From a checkpoint of a small encoder-decoder audio transcriber: 5200 steps, 12.8 epochs.
Rows from block 2 of the audio encoder of a small encoder-decoder audio transcriber, named by matrix and row number. Each number is 500 + 25 x the weight over its row's rms, rounded and kept within 0 to 999. All counts start at 0. Numbers have three digits each.
Before each channel's rows are labels from the 100 clips, of 14976, where the channel reaches its highest value: "responds to" is what is common among them; "lies over" is the class under the peak. Only what is clearly more common there than usual is listed. The data: melodies that start on their tonic, played by one synthesised instrument. In brackets: how many of the 100, against the usual share in percent.
# conv: width-3 conv, dilation 2 (encoder.blocks.2.conv.weight, 384x384x3, each kernel summed), inputs 48-95

responds to: the note E (95 vs 40.2); tonic: E (28 vs 8.7); square lead (27 vs 5)
lies over: E4 (92 vs 2.1)
conv.273:493484509477508502516445478525474468497483502478532470479527472514493511499474486502503480521524490521512540498474548502505534455485461536492490

responds to: harpsichord-like (26 vs 5)
lies over: D3 (46 vs 1); C#3 (29 vs 1)
conv.289:501467510495479509537500527482459498506466502501481503508529499523474491521452507520516510500499506493519509467532504499521471510457471532457477

responds to: the note G# (88 vs 39.7); vibraphone-like (36 vs 5)
lies over: G#4 (78 vs 2.1)
conv.275:518490491488481487499464548495493510469569480493505485522489486554478531511512519509540503506490548517486492505489499524515485499564486539530484

responds to: the note C (93 vs 40.8); the note D (66 vs 39.7); tonic: C (31 vs 9.4)
lies over: C5 (62 vs 2.2)
conv.30:478495533528469483483467529497496451465489532497532581509506487488485537490500507493504518477474471505515511483531498511522480495448480486513532

responds to: the note G (76 vs 40.4)
lies over: G5 (57 vs 1.4)
conv.266:501473523475457493494542499549500478522502482476522518504535482491550509480488524516522543474524481534485477513499527462454496474491499536492525

responds to: the note A# (76 vs 39.9); tonic: A# (29 vs 8); bell-like (26 vs 5.1)
lies over: A#4 (44 vs 2.1)
conv.301:503495507513484500489488499511493475479494537472471509530479465482493503484511519463502494479497491503531484517501483489558490525462492486500505

responds to: the note D (71 vs 39.7); organ-like (29 vs 5.1)
lies over: F4 (30 vs 2.1)
conv.153:488511503495530475505471486490490500523506462508487500545464547494511476514491485449483497472501467504521459493495478523518503504539530505522531

responds to: the note D# (93 vs 40.8); bell-like (44 vs 5.1); tonic: D# (33 vs 8)
lies over: D#5 (59 vs 1.9)
conv.53:529466501480458503500512516507529494504477488500446500471509453537509466517497479487483467520501468470486527472484498524564579464483528486507504

responds to: trumpet-like (47 vs 4.9)
lies over: D#4 (30 vs 1.9); A4 (29 vs 2.1)
conv.144:473477529530486521481502560506473514464530503485488521466519504539563492509497474527507549542522492504534471468519479482528500495513504500567479

responds to: square lead (50 vs 5)
lies over: D4 (41 vs 1.8); C#4 (27 vs 1.7)
conv.327:500549513500494533507524490506505440520496452534541498510531528501471461495538526490492535490510517491500531500494508507504523467522513513480496

responds to: the note B (68 vs 40.5)
lies over: B3 (33 vs 1.6)
conv.334:510530487495513524483477447489514527497474496502483508545459504492503497513507502514478483534489502502477561474505518495502490465488490472502498

responds to: the note E (72 vs 40.2)
lies over: E3 (51 vs 1.1); F3 (27 vs 1.2)
conv.309:470521481483507509511493463481467490483517493487523552449446512508497495503494525480531471493491481475538500472506480518515467505469529481456481

responds to: the note F (91 vs 40.1); tonic: F (25 vs 8.8)
lies over: F4 (86 vs 2.1)
conv.296:547482490453502501457501500477465487486537512489528486563474486538523495482503467502527511527494480498480498480552491524497498486526498482512524

responds to: the note F# (83 vs 40); bell-like (56 vs 5.1); vibraphone-like (31 vs 5)
lies over: F#5 (41 vs 1.5)
conv.213:513480481505459529476513523530499534489498495507537474527515508527472471493500488473528486482536490485456486520427503507458542498504484517462502

responds to: the note C# (74 vs 40.2)
lies over: C#5 (54 vs 2)
conv.239:507544477508522491517494523531457490467484516509541523489465499445496499502505495546475541534516514479492512480493512498514482511498470464502543

responds to: the note A (96 vs 39.5); bell-like (32 vs 5.1); tonic: A (31 vs 8)
lies over: A4 (74 vs 2.1)
conv.271:521520526534482443483468531487522513525506529493475491503508491489535473465527501510528510499498523481531497527508551499522491492523514520486508

responds to: the note G# (82 vs 39.7); tonic: G# (26 vs 8.5); square lead (25 vs 5)
lies over: G#3 (62 vs 1.3)
conv.379:508508463504461478488490445413534564502504512499476526496487516522475507490504515491507497505501528500467483492502492504514504502486523488504479

responds to: organ-like (27 vs 5.1)
lies over: F5 (39 vs 1.7); F#5 (38 vs 1.5)
conv.302:480491520504444555472531484481527498479502517491452459512514487501470488499518499478475471483510482515493516520488492483457506500477487466516487

responds to: the note C# (72 vs 40.2); square lead (36 vs 5); vibraphone-like (36 vs 5)
lies over: C#5 (39 vs 2); C#3 (28 vs 1)
conv.317:503471535536479490552496563460535513534540497487470467448457501520497492524529484484490510534506489527486555541505495469472522487460525496489506

responds to: the note C# (75 vs 40.2); trumpet-like (35 vs 4.9)
lies over: C#5 (56 vs 2)
conv.27:440547527504503511540504481508479519545497452500530540466500493485466499556522492479523474464482530478537488505537507514541504520518522501489487

responds to: the note A# (85 vs 39.9); vibraphone-like (31 vs 5); tonic: A# (25 vs 8)
lies over: A#4 (81 vs 2.1)
conv.94:523514466538560478519496508502440493508502475450461493482500480485469473514502501542486528499473505534547485531515538484489524469459525479521479

responds to: the note A (85 vs 39.5); pace: fast (61 vs 32.5)
lies over: A5 (69 vs 1.1)
conv.329:511538491550512532524483483505497491528512514512500508504504491557504496513465502510496480496518475506524501461510518553500482514477512511494510

responds to: the note B (98 vs 40.5); tonic: B (31 vs 7.8)
lies over: B5 (97 vs 0.8)
conv.66:483512490494462540518522473467507516539561455508493493493522489513524464526504541513496542536483523496477539464517473503487505484476496492463552

responds to: vibraphone-like (35 vs 5)
lies over: G5 (34 vs 1.4); G#4 (28 vs 2.1)
conv.10:502494458464520495478525499559514529507497505494497502460481528505485495508462514495480517466499466487489458482480481514507507476523508513482487

responds to: muffled (low-pass) (36 vs 12)
lies over: no note (100 vs 33.1)
conv.183:505473446459509480474491524493494533506471509535476494501535504542499481495468500487520477530511537548533518513496444545520487513472512533508470

responds to: the note E (74 vs 40.2); square lead (42 vs 5); tonic: E (30 vs 8.7)
lies over: E5 (38 vs 1.8)
conv.366:487491474508507494499484422489514481483508467513539500506535478529515460467494467487486561498517486484521483482496511496479506461532532520501509

responds to: staccato (57 vs 25.6)
lies over: no note (92 vs 33.1)
conv.338:531468481461510544475485551490521479568497527475472535518490475492490537461470481485476481508459505500528530497528486459532502463495503487543492

responds to: the note C# (74 vs 40.2); the note F# (73 vs 40); tonic: C# (31 vs 8.1)
lies over: F#3 (33 vs 1.3)
conv.331:508499454469507520511502475484508474506492470511492502483466517553489465512506456536499528500538476494504498478462511489487459499521477515518517

responds to: bass guitar-like (28 vs 5)
lies over: D#4 (26 vs 1.9)
conv.347:507505538534518467494506505538509540527503482491513496538533465540492504498524542486498523467541508540517516521480477455532501534524479493479508

responds to: the note D (100 vs 39.7); the note G (66 vs 40.4)
lies over: D4 (80 vs 1.8)
conv.76:462506520485461523492500477449517488547495524488512516541461496467495519512508508471426493466560474518507509485451498473518521446496533483537495

responds to: the note B (69 vs 40.5); trumpet-like (36 vs 4.9); tonic: B (28 vs 7.8)
lies over: B4 (33 vs 2.2)
conv.9:515522493523465494467563491483506515529494536482489509485489528554532470520490504553499498525559488501527499500505496483501541503462488518534485

responds to: the note A# (80 vs 39.9); bowed string-like (33 vs 5); saw pad (28 vs 4.9); tonic: A# (28 vs 8)
lies over: A#3 (60 vs 1.5)
conv.214:491501507526509501494496487514564505535526476514546471557486463482519494517495502525537466508490532466500534497505519469509513499496491490468496

responds to: organ-like (36 vs 5.1)
lies over: G#5 (29 vs 1.3)
conv.56:501470483499519488496515533500510519524473511489494448443491524500479516499475521497485485507528516515504480497501520526518521466506499521434539

responds to: the note A# (99 vs 39.9); tonic: A# (26 vs 8)
lies over: A#5 (84 vs 1)
conv.133:521502497548492477518516491553499511571483473535495547454479498525518451512505497483522487509469467457470528499497466514502524477515461476488526

responds to: trumpet-like (45 vs 4.9)
lies over: C5 (30 vs 2.2)
conv.38:495510502498480520511492482565509494502504526549501550492501514486531484499463525482489497495508494506509490524544502494539493501481507510527500

responds to: bass guitar-like (33 vs 5); piano-like (26 vs 5.4)
lies over: A3 (32 vs 1.4)
conv.378:453494511508512503542487491475476502541534504518466534549487543488503455510501490497480517509478474505457503546448489499509489554504508491474523

responds to: square lead (27 vs 5)
lies over: no note (96 vs 33.1)
conv.253:501477470535518461528512485474466503526451487470512461509495478487515511542462574462489442484501551519535506490529518494478520487513517505538544

responds to: vibraphone-like (35 vs 5); marimba-like (26 vs 5); tonic: C# (25 vs 8.1)
lies over: C#4 (49 vs 1.7)
conv.113:507541520509514491495494483456490464487484489451496446541504486505497481493512512502493503508488483503517500508474522499503455546448454511508496

responds to: the note C (90 vs 40.8); vibraphone-like (69 vs 5); marimba-like (29 vs 5)
lies over: C5 (89 vs 2.2)
conv.352:478517517506491501484512524483486504526522483481541472453470499522496471469485550487508447472532491528471479519533490470509480493473525528460480

responds to: the note A (71 vs 39.5); organ-like (28 vs 5.1)
lies over: A5 (27 vs 1.1); A#5 (25 vs 1)
conv.65:466478501504472519494519476514470532504460485486525525532539491477568511489482476474454509491522500498509503549445485537506499490496568491471530

responds to: the note B (67 vs 40.5)
lies over: B5 (52 vs 0.8)
conv.155:500482514505467487511520493470472479503489490486503509477525477513511487491500483511550514521526500498531526489486533542488533533450528489551520

responds to: trumpet-like (37 vs 4.9)
lies over: E5 (29 vs 1.8)
conv.90:463486506484510557459507508500523451484500534560525491537500519512522548507508529491495482455473525478471505529515493529476474508488483503502491

responds to: the note C# (71 vs 40.2)
lies over: D3 (28 vs 1)
conv.359:533491518523526495509560525546522482500534488512504518518527499487486468491451514547528460519458540509490586483535515495497517528473474467529494

responds to: the note F# (100 vs 40); the note C# (70 vs 40.2); tonic: F# (29 vs 8.7)
lies over: F#4 (97 vs 2.1)
conv.95:504495501423503521502468492491482497522505461534532478439527515472487518549498532427526493498515467471535503470459507435498499471502502511488545

responds to: the note G# (78 vs 39.7); vibraphone-like (36 vs 5); square lead (33 vs 5)
lies over: G#4 (66 vs 2.1)
conv.372:516479540528474527486477497478505499477463492495487480567540550525444463491488508482473531507462450503515459485505495511529535497501488514514501

responds to: the note A# (82 vs 39.9); tonic: A# (27 vs 8)
lies over: no note (69 vs 33.1)
conv.106:502495433508494535487514429487506510488512524500471540507527498545506434482498500523497466509441488525472475519509529517477510479527525444494534

responds to: the note C# (81 vs 40.2)
lies over: C#5 (74 vs 2)
conv.290:511513493502482537501504478458517501503537474506471498474498511491547516465501530436522505466450516503499487462491480480480557495507502523488483

responds to: the note D# (96 vs 40.8); the note A# (68 vs 39.9); vibraphone-like (33 vs 5); tonic: D# (27 vs 8)
lies over: D#5 (95 vs 1.9)
conv.47:496477499487488530489487468556525477465501470501516497527493485533472425489521492489463534530504464510530485452471490492470494517518539490470514

responds to: the note A (84 vs 39.5); clipping (30 vs 8.3); tonic: A (30 vs 8)
lies over: A4 (48 vs 2.1)
conv.249:465525504525506517501526448501465489503487543494512520497528498497509529480464498462542499536492481501517539524454470484559469491518505466480518

responds to: organ-like (31 vs 5.1); vibraphone-like (29 vs 5)
lies over: C#4 (33 vs 1.7)
conv.63:489485468477505470492515511490482495480523446522498508528460464505467508535499504515465444493510519546502531536495542529478544499531539499565503

responds to: the note C (66 vs 40.8); clipping (25 vs 8.3)
lies over: C4 (34 vs 1.7)
conv.220:520505499511517498493524514516492509515551482512449511497526518495507523488471484530494521473521469513504516514514489513473458460504545520443497

responds to: the note A# (81 vs 39.9); tonic: A# (28 vs 8)
lies over: A#5 (54 vs 1)
conv.346:527528569504514528528524536484474480509550504505494491491497514502466504512507513499470478515492503498564461540515465520474511500510494500514494

responds to: the note G# (67 vs 39.7)
lies over: G#3 (50 vs 1.3); G3 (30 vs 1.3)
conv.125:505546505523452539509551513505539517528532511523439466493524475471498518497512487519539544492489463509503481484517516486464454452465525463524491

responds to: tonic: A (35 vs 8); vibraphone-like (28 vs 5)
lies over: no note (71 vs 33.1)
conv.142:497486537524493509510501503522481508495482513560476523466456509515518459477483508504460530527506545539474500509500493491490503540467493495524520

responds to: the note F (83 vs 40.1); the note D# (66 vs 40.8); trumpet-like (44 vs 4.9); tonic: F (32 vs 8.8)
lies over: F4 (42 vs 2.1)
conv.75:489499517522530514498509441476483554533506510495480514498513482489514488494494494509502463510502473518536529498467505511477499491509479465492463

responds to: the note D# (100 vs 40.8); tonic: D# (35 vs 8); bell-like (34 vs 5.1); instrument: organ-like (27 vs 5.1)
lies over: D#4 (63 vs 1.9)
conv.87:488506493487492488515507467507465517502514492488533510520531491486497524480485507484523538474529515503489493515552538493539488520522479499504509

responds to: the note F (92 vs 40.1); organ-like (27 vs 5.1)
lies over: F5 (65 vs 1.7)
conv.323:486520495500522449513491489495489519501521478548559528512488494505493486488488495526500480496487464489499507537493522466483480485481511519495500

responds to: organ-like (33 vs 5.1)
lies over: F#4 (32 vs 2.1)
conv.240:518497437461505508510476497484510509453461494489462459537513523512506533505556486466547501491506534511503534520472523505528455506499497507489487

responds to: the note A# (94 vs 39.9); tonic: A# (27 vs 8)
lies over: A#5 (81 vs 1)
conv.124:466506488520484493494527470545501490498485502511469455596521479473528491527509492478477488487504497512502518471517494504456490493485519522481529

responds to: bell-like (79 vs 5.1); tonic: F# (25 vs 8.7)
lies over: F#5 (43 vs 1.5); G5 (34 vs 1.4)
conv.158:479489519515480509470520495540476479510516543509431469520505511447514498542518506480475499519502537463487484499513530503503541485539513483492468

responds to: the note G# (65 vs 39.7); pace: fast (65 vs 32.5)
lies over: G#4 (32 vs 2.1); G5 (25 vs 1.4)
conv.222:476499539468477465477488497534499538525505500506514465483527508470515483475519500488454502541520487482456475506481503519479485467489486456511542

responds to: the note G (85 vs 40.4); marimba-like (38 vs 5); tonic: G (30 vs 8)
lies over: G5 (41 vs 1.4); G3 (27 vs 1.3)
conv.218:503508480485477504488481452489474551480501475474431489480486487515514527562481486496504533476535472522469460437488491480523475522473489463522495

responds to: the note F (69 vs 40.1); the note A# (68 vs 39.9)
lies over: A#5 (36 vs 1)
conv.69:496495487503505510493519468530515484515477482450454504471486506550492465444509485493506501523520489518527513545501505527502513450507530473506503

responds to: marimba-like (37 vs 5)
lies over: A5 (27 vs 1.1)
conv.345:473492549508504537490478528546513499488532494513506529544483482540472457509480538520461495515469534544485491518548487480492484544476519475506524

responds to: the note C (71 vs 40.8); square lead (59 vs 5); tonic: C (39 vs 9.4)
lies over: C3 (64 vs 1); C#3 (28 vs 1)
conv.201:538522506508492478509490458502500485502507499484497483437536481507528485517530510532517497469512512524509532506508511466504454474476526481490523

responds to: staccato (54 vs 25.6)
lies over: no note (100 vs 33.1)
conv.162:487522533527496496507494495476500499480528471537479512473476497502469474470508570489493516487520590521545484478485483506516483490456507510527462

responds to: the note G (65 vs 40.4); harpsichord-like (29 vs 5)
lies over: G3 (54 vs 1.3)
conv.198:528501545494483514519482493478446485538485490525479560486502481486481481470480499532514531480463461496492490547513515530507541504527476478501479

responds to: organ-like (38 vs 5.1)
lies over: G5 (35 vs 1.4)
conv.81:468516522484515516463480493542473502520524428520414527506499495514490471485476491488487539501460443508532552508482516504490509516508499484472475

responds to: the note B (88 vs 40.5); the note F# (73 vs 40); tonic: B (38 vs 7.8)
lies over: B4 (40 vs 2.2)
conv.100:487481507453513533519495540465444491444516555520496506491510518501531519511499471492479489510492479545544525486525486480524471537489509477499548

responds to: vibraphone-like (27 vs 5)
lies over: F#5 (34 vs 1.5); F5 (27 vs 1.7)
conv.190:513512468514478456572512493570501509529498457459476503464523518519539545507522475493520520506504522515538469457488460499513510481489503515495508

responds to: the note B (67 vs 40.5)
lies over: A#3 (26 vs 1.5)
conv.242:525478525466466491507458491495476512537498502506520514463519500510531490478491500485489488478476548483534541506509537487512488488480461541533506

responds to: the note C (87 vs 40.8)
lies over: C4 (72 vs 1.7)
conv.122:475486522519501474468516483534512488472508485513481498471511484459507527515493498514567504510501467503497500494466481493510542473503505532509473

responds to: harpsichord-like (31 vs 5)
lies over: no note (78 vs 33.1)
conv.328:517504547426524517522515498514513510490518498472485528479480501514487512519492483528460483473518481530511530526522523545484507567487544509480463

responds to: vibraphone-like (34 vs 5); bell-like (30 vs 5.1)
lies over: A#5 (33 vs 1)
conv.303:500551505452474515483512537508525483501550481476488529510524485480447502447500522486484519482502556516502561479534503538535516522509473486519511

responds to: the note D# (93 vs 40.8); tonic: D# (31 vs 8); trumpet-like (27 vs 4.9)
lies over: D#5 (78 vs 1.9)
conv.89:477483482468483425502500522477489509501533504523506528520476504474496470543505545496499497517532563511507496484496502529541509525494489510485489

responds to: the note F# (66 vs 40); saw pad (25 vs 4.9)
lies over: F#3 (32 vs 1.3)
conv.353:486472511418487510492464471469489486513489504527496537470504489505518523484515558469521490545500511507497507485467480491526521492512494485462510

responds to: clipping (39 vs 8.3)
lies over: no note (73 vs 33.1)
conv.374:466492464517496468461463463481518519516517542485479485521527518508496530510474462527517482493497464504498514524455509525447550526488512484515501

responds to: the note G (89 vs 40.4); the note D (68 vs 39.7); bell-like (49 vs 5.1); tonic: G (43 vs 8)
lies over: G4 (61 vs 2.1)
conv.111:546506489530501532494471513459463504488501481483504497472526553532499497475524504501489506491444501526470448484507466513455485553498493521509482

responds to: vibraphone-like (45 vs 5); trumpet-like (25 vs 4.9)
lies over: A#4 (54 vs 2.1); A4 (42 vs 2.1)
conv.200:483512490454484528473541525448542519517502527517500471522495476472535514534513531474509481537530478472544508507484460481457501504515530456466501

responds to: the note A (64 vs 39.5)
lies over: A4 (45 vs 2.1); G#5 (27 vs 1.3)
conv.368:488527498484501488521457433461441508459508459514498505500489487544491519499491468502490453517478495477501512479485512505515561511470542512531491

responds to: staccato (62 vs 25.6); clipping (28 vs 8.3); organ-like (26 vs 5.1)
lies over: no note (100 vs 33.1)
conv.355:430468498473518470518519470495470549502484506530483510476473497558513498480517548471487469490484499518486439483503509516467464486483535472480500

responds to: the note C# (87 vs 40.2); tonic: C# (30 vs 8.1)
lies over: C#5 (62 vs 2)
conv.68:487500521515495518522467478512505536552470513488509546504489518499471513480462474519454510471518498515484538500477493488471493481509500500504472

responds to: bell-like (32 vs 5.1)
lies over: D#5 (29 vs 1.9)
conv.311:525491490560495497468476497532480509464484533482549500539455476529484473526482490539504508526476515460459525550506499478489472527506513470507436

responds to: clipping (69 vs 8.3)
lies over: G4 (45 vs 2.1); G#4 (37 vs 2.1)
conv.209:513500497468481513494470527446462503528500516456469472508493491501469520481507499477564526526472501509471479505491469523478530532486495495500507

responds to: square lead (32 vs 5)
lies over: no note (76 vs 33.1)
conv.241:455498475527456524487500468546456518443514499558520501477485444494535499526538521505508472487465513502487484474543512473490517470519517518455489

responds to: the note C (91 vs 40.8); vibraphone-like (27 vs 5); tonic: F (26 vs 8.8)
lies over: C5 (42 vs 2.2); C4 (37 vs 1.7)
conv.157:529527505468472499511478453480475464511540495525507498466471489531520460493527528527487480486523512506509499466491482506513477493500468497536470

responds to: staccato (70 vs 25.6); clipping (27 vs 8.3)
lies over: no note (100 vs 33.1)
conv.83:500499503443502483534490499516488534507519512518506524493492457499485457526487522500495486476508512495467483518466471561504516509485537453468527

responds to: the note E (97 vs 40.2)
lies over: E4 (60 vs 2.1); E5 (31 vs 1.8)
conv.304:514498453555511517558495469524509475487507462510526458503496529551497503499512501493506456514496464509546466487511492501493529467469525511480523

responds to: staccato (65 vs 25.6)
lies over: no note (92 vs 33.1)
conv.57:547463535516502470547514471491499497463526484509500528513463490497543515501534488483514536438528510499514517506535500483482486487489522462501505

responds to: the note D# (85 vs 40.8); square lead (41 vs 5); tonic: G# (26 vs 8.5)
lies over: D#3 (67 vs 1.1)
conv.342:519516501505501502515513517493510511471471537491510464478502496527484484506520508532505459547506541516486462497492461495509484493515557514466545

responds to: the note C (90 vs 40.8)
lies over: C5 (75 vs 2.2)
conv.176:513497466501526516494465496499529508500521441474513533486524553479510489500510502471516438493496481497522479459508515510439464449549505487501509

responds to: the note F (73 vs 40.1); the note G (69 vs 40.4); the note D (67 vs 39.7)
lies over: F4 (48 vs 2.1)
conv.295:566492530490485484511484482526540482474540463543483484523444487524514498499482525485506499549474506466456501473499467501506533484518475443523480